config.toml
crop_scale_min = 1
num_classes = 6
weight_decay = 0.08
Rows from block 3 of a small image classifier, named by matrix and row number. Rows with one number belong to one channel. Each number is 500 + 40 x the weight over its row's rms, rounded and kept within 0 to 999. All counts start at 0. Numbers have three digits each. After the name is the row's rms in percent of the matrix's.
Before each channel's rows are labels from the 100 images, of 14976, where the channel reaches its highest value: "top examples" is what is common among them; "peak on" is the class under the peak. Only what is clearly more common there than usual is listed. The data: rendered scenes of coloured solids on a plain floor. In brackets: how many of the 100, against the usual share in percent.
# convs0: first 3x3 conv (model.blocks.3.convs.0.weight, 96x96x3x3, each kernel summed), inputs 48-95
# convs1: second 3x3 conv (model.blocks.3.convs.1.weight, 96x96x3x3, transposed, each kernel summed), outputs 48-95

top examples: red object (54 vs 22.8); jack (49 vs 11.9); star block (30 vs 11.7)
peak on: jack (35 vs 0.5)
convs0.48 093:508626535457504433518520581486531533471482452559510489482528612504469551459509490500488485503468441500468485471455494497598450480585461475493499
convs1.48 092:453489522464498546541489535541516431524523511567467493519523424569466554501507524484564562530533541469508483508411494512530553534540542496518486

top examples: red object (58 vs 22.8); torus (35 vs 11.7); its colour: red (31 vs 8.1)
peak on: torus (29 vs 0.5)
convs0.72 119:528511524442556404480550491511479534534430465484573455470513544496464496508485537462492536455480475527632511486472506498571499448480537532548502
convs1.72 105:497490521438471524408531413422490437530500478525514461494459497450481540509511565510547517499521456531554556473498512492495500522535533534539383

top examples: light from behind the scene (75 vs 25.3); cog (51 vs 11.8); largest object: cog (32 vs 5.8)
peak on: cog (48 vs 0.6)
convs0.87 115:495474460507487420519550509445536559462432466485534450526460512538502489541501479483517406503485495498457471490474513481457547494463509512550504
convs1.87 095:469521469483537515517562506493473428537478503487494486482459550512497507541480434455593523489435533439541498496524522495472499463556540447496609

top examples: white object (60 vs 22.4); light from behind the scene (52 vs 25.3); cog (43 vs 11.8)
peak on: cog (31 vs 0.6)
convs0.33 144:521455433481504483435551541481434461505460502477489475482384563476473498544533469450458433474438482509481475494487465486520533510488473489605481
convs1.33 112:500487503500468563488540447509535435504503466479513486459551505493566488476486455513509453374491524527503536503545523431456512507440474492470475

top examples: green object (58 vs 22.8); light from behind the scene (57 vs 25.3); yellow object (45 vs 22.4); tube (42 vs 12.1)
peak on: tube (32 vs 0.6)
convs0.49 100:462518467476517385558547496504550518495410461354509539461489532548477521539481462464507540504482478548560516504494499530587495459478484483545521
convs1.49 097:500500460502502530486543439454504444462489546519494531527479538508535531448585499427531598529480482489447485479567518504448446491513511509518473

top examples: light from behind the scene (54 vs 25.3); purple object (47 vs 22.8); jack (37 vs 11.9)
peak on: jack (26 vs 0.5)
convs0.10 092:525458448454443484492511518562474536476418415404463560508427580513522476520547440489532512450482524528419421494446524470451526549505496517446477
convs1.10 085:465462486431495510495515513501474436536483477466482505531498488533448532486435449499582535485447530478492512480551525432469539450558551490505502

top examples: light from behind the scene (61 vs 25.3); cog (43 vs 11.8)
peak on: cog (36 vs 0.6)
convs0.45 079:451552523445404475472523457480541537534568397440514480509528544516523543540444474432518465492497485534559560558468508437518462494493548504455456
convs1.45 127:516407469510441457544527426445484472528520522492489480531472533511527579492565516584429506492527471481498505482507506488511499510500577515546526

top examples: light from behind the scene (53 vs 25.3); cog (41 vs 11.8); largest object: cog (27 vs 5.8)
peak on: cog (33 vs 0.6)
convs0.35 075:475457475461530506438546475454501522474495463459559565488466522493481488529477419490427503528516480449514553580491429467525441547506487589516469
convs1.35 121:451475416520545408527506491520517487516445473525473491539421513522457470553528520475584485519488473474491456480447423528461440514469500433489585

top examples: twisted bar (48 vs 11.5); count: five (45 vs 20.3); star block (30 vs 11.7)
peak on: twisted bar (45 vs 0.3)
convs0.36 111:479505469552495509509461434496445561499494502424432489490466517477504558556486474558512436487495496499546515489495506471525495511448505534490542
convs1.36 093:501462572516400518454502455482473478475481510524450559514515516488500534479442422427435561579533514537503507423530456509477502431549465440519470

top examples: light from behind the scene (67 vs 25.3); cog (58 vs 11.8); largest object: cog (42 vs 5.8)
peak on: cog (53 vs 0.6)
convs0.6 091:475471464471536469441486534577496574525584443474508490448517449516367488532467493448531500494538529488493517486527456451531490513448536493524478
convs1.6 105:500496427472520448486543515429526480519546485469502455425439512486494495438576552478513508523485528575554483542580492560414510503460493444483481

top examples: jack (66 vs 11.9); red object (57 vs 22.8); largest object: jack (29 vs 4.8); its colour: red (27 vs 8.1)
peak on: jack (52 vs 0.5)
convs0.63 099:516494492424495485438490454527502528487474468487489441486567523477457501458511477544464437472451471538543525426528461461528442488512577433428538
convs1.63 071:492433429500539473405524515433443482545496513475485516534450531489432509534446459458527439517491482537471498527457532514502500455480549519488544

top examples: light from behind the scene (59 vs 25.3); twisted bar (34 vs 11.5)
peak on: twisted bar (25 vs 0.3)
convs0.74 102:488496471510543484541467483497531589526535497476452490514464551574470570526551464556545407560486480464460556535551495474531525523508431513488506
convs1.74 117:560445475457382452545501486468457463495575514528518548476500579451478568488540475444412557475512486530518476479499466509514509527541511508505443

top examples: light from behind the scene (57 vs 25.3); jack (37 vs 11.9); cube frame (28 vs 11.6)
peak on: jack (28 vs 0.5)
convs0.25 114:534525501465478424518510444519363567454431486457476479476491540479512507530511467473553402470448559528473518464512469528525531390494536498463544
convs1.25 091:514586485518496478484440464535536457483489539498479520484501409433446521416463496502559552550507546462492529529505493474497514523493510514509546